Rows from block 0 of the decoder, named by matrix and row number. Each number is 500 + 25 x the weight over its row's rms, rounded and kept within 0 to 999. All counts start at 0. Numbers have three digits each. After the name is the row's rms in percent of the matrix's.
# conv: 3x3 conv (decoder.mid.0.conv.weight, 128x128x3x3), inputs 90-99, a 3x3 kernel for each
conv.27 133:492486484517484483519493482509522505507485500505494478528492500471511503510495487499533496521530508495491497482513504488494516512506489540483443536529507479499479505470469516503514492492524511536490486477497480498504503482501489490501507478469529480505479485487506512519
conv.28 118:484488502483518509519509491454503528504498483506471520512486493501466476520508477504482493464517503514503521513504500513451498540528480529497519524474524489527506509491549513504510499486513506497514504487495526504464506495503480497508496495494522517455493501482475502502
conv.29 108:489521508484471509500495510494490496512457516520497489495529512469477518520476473516493500523462533510501503456550509493511516483493476478496505471526457501497503496482543510515492509498519495488495506514478508526528490520486529472520485496497460501523497501495479513503
conv.30 090:464523479521502488527506487491505515506524490480506486513519506540505526467487496548542515476512507489504513517468504487513487467469475589518555457529501507478500498492494513481518511551546510514505480484530479481463544493507471534489520495509472529475502505495503524492
conv.31 113:532520468492494516520491508484499524503487488504497526499507497504435513521463494475552489507528483459542529471500532533475486502486499501532527501466495517511490539492471491486534529482489514509476526495481497512529537476480512482522514478506535488494483530487492523492
conv.32 084:506518517489503510528499520516485508494485502537528492518547501512497502503466507510518464503494467501510510480506515509558479517455527514513471473518453487460489553529473501514478539528512471520526505478516494521525487471500505500498506468554537536490513472480539498521
conv.33 084:501544482495507526506500512485494481493513506494515505542515480519477456502509490486484537489497511480518517493477509526488509528530504517505533500479518481518504529533495473511504479486500479513468493502511479499519485469526498524483519492508494525524495524510527483477
conv.34 090:533460462480511512505496510507499531563434522498495491497518504484527510497499508527515503504517487480473485469464516462489508524491512512542530493563516495471487521500514449475513471486497513463530503483526474507515520443492523529492502497468489492508514506473516502482
conv.35 079:531525548512535519488480486466498464479540510498517493504476495516553489495485519499474493469502508489504499509472482524490511485504498488462536469453497489497468493475486489490436499515509461499525495522457520534514519486488487470561516480487516532519477523516534486523
conv.36 094:478507505523533471490527507514545472467486470478519526499489509512514527470475558491479450509459483545525512536473507482483500490498481487449491518541516494473513503465535476489500471519497521499488476506499505523488537492531493517514511481477504513512504508473529485529
conv.37 088:518493505521506487520504496486462537490511498483503491478507486506506479474495503498499492475483530493538489484490501486480528467519509554532577506525497480452486485445460507503509487525518512487531497502489472492503515445510504518494502514499506502499519505489507502501
conv.38 079:500487472496510501508502501481481505495518508519496508492459525467521523531480499521498502498533525465518542542519490555475503499493478527462495498477471505515527479489511481467500478514491472469476496497511489496527507499527487509498486497499508528498455499493543524522
conv.39 144:479502523493512488542519478495517467494507526496498541525483502509466488496498522511481526485481515502479490458465535528520465458517541484495499538507498461467501477507484529526499487487503489484517487523504491513488469495497465533490517486479510495473506509512502463490
conv.40 087:483495496467514506490507501532484513465507472515516507496469507507482533507506455466450559497483517529520488531509512506496470490485506474439405499536497524510490460470511489470491467496520457503521490505515516541496493533478490462503506491508486530531461503518473484514
conv.41 098:503483470459485549499497495522490511458506494471489499486478509515518507492499517530518514516497550502516487510546469480522529517495475537551524441435489510528479530483515525505518525507493522478509509483490481500512458534536507465502484523521500491464483495491492520492
conv.42 104:505446511449505513474514476518515503496508485509470531504452443477520548482497481532484496521474524500476510473476475482497501504501486504460466506525513520506511534502493521531538534491481531530520513531496505496511502485483505526508489512518504444467478509485519488485
conv.43 088:467494504473475511544516515527477506484493493502472528484504482479505512508479541461507452480493488498513466498498484482463494489499514479503438538505535480510480471486454505493521503483503500494481489523515512491503469481509481476494497495475485477487504485479536500515
conv.44 093:499510493479508493534537512516481507473517496510489511482486493503494492495489493513494486493455491482509514521480450469491514489509530525472549443479471533493510490486545504504529470518525545490513460513507467520496500489484476452501517487478493504497501500508531517486
conv.45 079:511478498458534507507484485502492484495504487537492498484490492454519507505498485495495473505478483475476532513508493494503500539520533472505537487416485522517515502502482526505500474513497495503518506487513495523491493493510491501463525487531488508508503467505475491480
conv.46 090:544478479522498504496517490495518517510500489502514496516480510495504475478508466510484487522473493535473530468501511494487456495496502482548520513494461520514519524543501499567487518547503504508514477527492487543503501477480560509468526510516495486527488525486498487481
conv.47 098:498493512537504474501484507512467491474459517494496492535489506524501466487485542519536465503514521510557450539532507497514492488508493516507500500505496515533528518495516498470492466474446528502489493501509519505501517468538508483478495507504491516474497496504484521488
conv.48 100:497516467486525493502488461501519489542502482515516470453508548498483519523493499493509521501498491501535487521507515518489495498536467479481556489464496494489513478502529492480499505534512498510474479502517481525498521501496496491525479489522543490457490517475513510464
conv.49 091:510503478538514484478485498485468506491488525543465481461499500496494506476480487475483510481534509486510482545484515522488490486513467525498481489532491508506493498528495470491472469499484502494485505488509512556534505511526479471483510502476525494457526517485507510528
conv.50 081:484508494501505496544519493475514518506517512524476507478484522479520520533481531489537533477455506474474511475514523479501471530566476521516526525521506512473468495493486492470476530441465510474474482480522457538504504535478530469494508515507517505518468550475453539502
conv.51 085:484531512519502511514524451492491508496489471512483462498531508504475497487493492513502495484499486506526493505476494531498495496533471463493487456454448489484547533497519479522525521465464501479549478489524494508507486520511522499533476532519480501459466505504494486509
conv.52 090:518481502532514487484496497471493536502485521497488472472495512518501495494482507485499505506526505475497472482479520537472476494504489508492528506539470503494524531548479536515530467440522512465520482528487506482517474489486492564513514477508520466456483545490508523485
conv.53 100:484519484492478520467512506466520484478489456492498493518474520504500462523517477489456526493464532485485523516504498476489490500485523522509502508524515482528505524485505542520517509503499502521496494506507505496516502468499502533467507508477482487514521516490507454521
conv.54 089:477527509509491489506479476509481523486506520507520503506469499522502465520498513492492503496564518490500503491496480499569496539494493477529498464541493523509480529503509533460515529514510500480493523504506496479533510465510509494492518485497528516522519502520493520511
conv.55 092:528494501483477545474505481480499508464503530494523509501531505454487514480523526514537514480511492515493500524451511504513447545475511463497466542533537487500514499526510547466564519511515490504474537513496508502517554485508488510505485484516507458503502515469547485481
conv.56 084:493497458514495448535507505486519504492488493495517506505494509542509473487490499481505528515512511513543516497501533538486504498498484498493508530513509502473520477490480518479472437553509504502488491491555514490484526518524455511488520517463464511514452526514506504525
conv.57 141:498511478502538477498503481500477475488511510484508482508498524484518476549463529469505532526488493506492505529506458508466517520535506459488528551508502527488452507497496469433488491507495509479502504505496500481525516490512525490502480499489524499500521471527507518490
conv.58 073:517496515535531472500514487505522514516504483486464504460494489495508446525499495495490527528466499493528479514501481507477477485553486484469465524499491430446465519535498512470520454465497485493494473528515496480527518547465485528489502494524520477531488505493529499488
conv.59 143:534499477499494487508501505490484468473518513484504505517484499474510511491525499498529491536510484493479507482542474509472511480502505501506496488528491472493523477499520511501505513461502513512500510483521497493504516520485515494525496480535510497480530505498520494493
conv.60 101:535512482517510486498501472481490485493478506515478497488516507506491512459505508563509535505516536507530516506502476523484494484479486509442451508489535509477489512529535499468528501527553490503537509527510518518512478522529480540503497487509512522520507512507492550497
conv.61 103:486486508504478500488497492475468484508481529498528494490509490484512514512506468504520523513495516547518490480470486452469502507511519503501502473483518469486494547519509537507478526534524518512517529559493522576479484482528499471509490531479532501486552460464526488514
conv.62 085:519527505504501471495466515484474511504513506512489495500514528500481518517499477506467493480476515461509483449464494500479499444529469510544546484469491487503510523505498510516521549495525511516507494506493512514491494499481487495512504500504521479511490495512481493455
conv.63 103:475508518516453514491456521492472481497515467505455526515485521502537490515473507508505502500511489519484507515481494532490470501463505469486497525500513483481469506477472520500484537500546507492512502517490524483504522495506496493472525473521496461482499471482502451571
conv.64 092:488515528518493487503479516496509524488486548506471488495498508473527513505508475483510475494490499500495508478517508516489499513480485551568466541552485475497452501455435500468489495513510515475478511485492519509499456490496499467495493490489533530518566481504513488481
conv.65 100:470462483497517473515500490499532502492505501508476486519501493512516500479508477499515482467539487513488503493497481479549482523508459491479563499540533498485479507470494526476519453459486491505530494483505470486519502468528452544460505494483541539471503472489487505472
conv.66 099:516498452501519546500510468489525498492486513519469515496479481506513499493491494477500512525488508515478518516486520516487539508519483482497492495522505510483515501509511515511512513474516496483483535468515473505516508487510508518499500505488505503456489502535537487484
conv.67 091:479489498522530507499506502497494523511514518500510482480525516483478499519501522494508489464479514463491500498543474515487479500500501505522522439486503541534516473506499518499494445454454478501524452456493509502501477494494537490510498485479502538495490497516500497520
conv.68 083:483497511517467473495524507522509498475506509514548442505494506520517486509473476533493508479501485513467520502483461500531474502493473510433454502533502491493521475526499535496564493504472527509503469476528529457531508496514469557507493480505498499510480475531543460544
conv.69 100:527496519470463525511487494489476535498475516508503470528480498492502500464510472514480517508509507496505509528495481484475509477525519483513467505490480489487540453453508532528542511495446465504503488502529507518474493491495530505477492507536489509507487495486514493535
conv.70 095:516515501474499494495509503496477537476513525524536471488518478527463523502525481498470528522504502522502493500499533492552490498532476496495488511530446484492506520539493459515484487519515497501509478513512484489525502477535503542471505510513468543486505484530512503490
conv.71 084:481495525493544516505507536502480523510501483512487473515502519509509473499527502496492500477516451553499515517545485496480468490478552523526479455435485545494545476509503480469508475503507470462509483480481481475498515493544489500500512517480512480516495474456477491535
conv.72 158:498491490523469515500493501496479497532534523494512495478495546500500494507466503509518490538461506495506481506495539445493481483493514493473520467502490530467523484502503481478543523484486508529463532472478505512526530468500475517497504536535519484475540497505498501506
conv.73 102:492495466484513528486495466503519499501508537520457478468507517482505519454542486509522478514516487505553518569487502475483494518519482506445501529461486545500480480478477514494517476469531494495491482509518495526515527493487497477506484488522488510487510558517494510474
conv.74 128:492535520506488499506516503468494535494503487488512518496498508492529496506482540477509533471513512484506524454464510505516502521475507510485501487506518541454470528467523527485487484484474487508500496509516468513497501480484501507506513491495525472502468542511536499493
conv.75 107:498491494452495544518493483484486513524511488499472512489516493489528481526442506528467500507514506510506500499526487527464492509474479532541497545487537488503476532430503523508497535470484504486456514477507494508515508505526504451540507498483519494485486444521499496545
conv.76 091:483476486493513505504507507539479513526517517478509543474501524500515484521517522487475510479497525463497490485480500505515535479489501527480547477475480510526484483546514482535493506516512519474517495524464478485512490516508524511500524525480498505509544459527501495524
conv.77 087:500492517483476501502518480492478468507506516488499489478499501527499507532515515511486516477467509503485493528472510525488463520480545492512488490440472518506543506486539480531497493473465472459487461488515500512483515474485491486505489528516502526497487510512498479471
conv.78 079:493476526491489501499494486482531508459531537532475521498494484497510473532474518450491513485488524460493488540471488479506520498532536487511486469494532538532525503519441453479476471487508491479474461488520509508502493507468525483501471495439500503496501499518489514505
conv.79 084:508478506478495518488507498501479548479515505490473524499499517507488492513475492504507500492527485466495512500507510495536481505466491513511466532500526506483497486493477494488499497486500503495504519513507507525524475497506495498476485492530507496520502533507451467546
conv.80 119:479480499480512526525473487495511507487487525468501476518501490497483499496513495488476491477512514519503526490514505508490497505537463476508470501509456543510481497513499500516513499505531486524514519541503485505521492500486514520480485511516486505528502488468481513506
conv.81 088:498519489480534529488517499507514468499516471503484529516481495487454513478483485519502495520482472469473474466478479483528496477477481491492471508500496472457472535511491525492514526537481518519501516523493501516504491542564472512489471487478486513471498481537503500516
conv.82 096:492560497519489483533475500470501520514499527518501516479494490511456523539521469500491501498503510482536548493480497511527453481534516499486520523457491550491530501489501517528495516499487502490507520495484478495524518512467489477503508523526498495488506496528485510496
conv.83 096:467516490488485485480509521508495502480479513502470532482464493483505523491473471496507502519533516473497490475498506512508509476506494486495481549543450460441457504530516524483510475517492519509479507534472487478502518505513511441543491496497500501476504472505496490493
conv.84 181:499489506518478474496493512529450488515486527488493476520489468498479503505506507481491519520476485486484501464503492519483530496481488481501491515509522500500506449535461495503465468535577492511493472520521516477515503490474522505508507472480495553503468494489500490483
conv.85 088:481511478489517497513502496457492466524456512510514484522533487493502483503521538508542527452559461504514486511521489513501483499471521509477501526525500502510515533486527470470504485490491496493530463518525454518519499472512500441495480492513461548494530513524519510477
conv.86 085:469541536500505497511494474522514507525482480475532522514511487482487496490498509470489493504477497569498449480531462499472499517536493396490438511510475517538517508490508524489470463458484497477476520518518511519525510516468465486546494485469478538483529489525515504514
conv.87 089:520485470481485510479516486481496511515467491516520487522474511494477493499474488486461508510450501497500491497502515486499529504517496489482482466452482530509499506476481453522498492489520477536461513513504501547497472502517488501506533502501503494479506541498467468510
conv.88 130:526496507493483505492524494525498487445499458519465515499497517484489485469505485509510493509491496488535506489549467528497530496528501508512489496485543494498508478453474496550472521519534482497515515495511531494484506502506497472488495504500539447481503507462502529501
conv.89 105:554477491496516505475495508503469526526477490521508476480480495498499481502524502509501489528540501494514519520462494502524497492487490463546526550499512539499540469473518523523513486504504448450519502500505473499541490445486489484494485497490540484492515536506501514530
conv.90 095:494494450499479494488477536457503485529479504542415542497510482488469499507498505486513494502508451508452483497506538530503485451511488511526501501504505475526539486517507495509528514443510474486500521502488527481487516523494506506502482454526499512458498501495459544513
conv.91 137:565491472486509514497525487520490491488512468490476495468539499514468496505488508515514504493497492481535530520497504504512493487506502506497509520503512507525486489480513468484521545521516473507506490486524506476511504510503506480507494493495504437539522510508495516495
conv.92 095:483544495514497508472505491499492498519472510493490493481503488484440491494536490489492509555455460467516532491467499501488491495496493511518529520493459509529495511514486502516526451453490526521490507495492464509520521495470474479541498476513529510496459552518502507525
conv.93 091:493523514490506519535510493505502492507502507512466508489503480479459517522502524481492524488488484491484545518491494540510447465463513501508478523446453496480511513477502520465505488474463499502491520575468475550469509503483518490499492459547539562526491510510488505504
conv.94 079:497530491502545491484469472509462492533508497462493508462468476509510457523495514513502492515516499480504505494498482473477486523506469535526516512490528520485520484511479511507487486457500487500492488496527507495506478481472492464500524522481514498516500516510483467512
conv.95 091:526478495491532488515492523496477514498452502463532463467479516467507507469520499517486473517499496519509507489498512498462515535504499429518481505526499492477461465513503501505490489513459487482495502491500503493499492499512502478485496505512450476458506506503519480510
conv.96 113:485495494511480482483524493530484510487507505497484512510486503503521506480524495497521495474494538504489515518489472479478489547493516482510522546485486515480487489508540449479457516500509519516510513481489487489526515455511485516501495523480485462499483490499505535486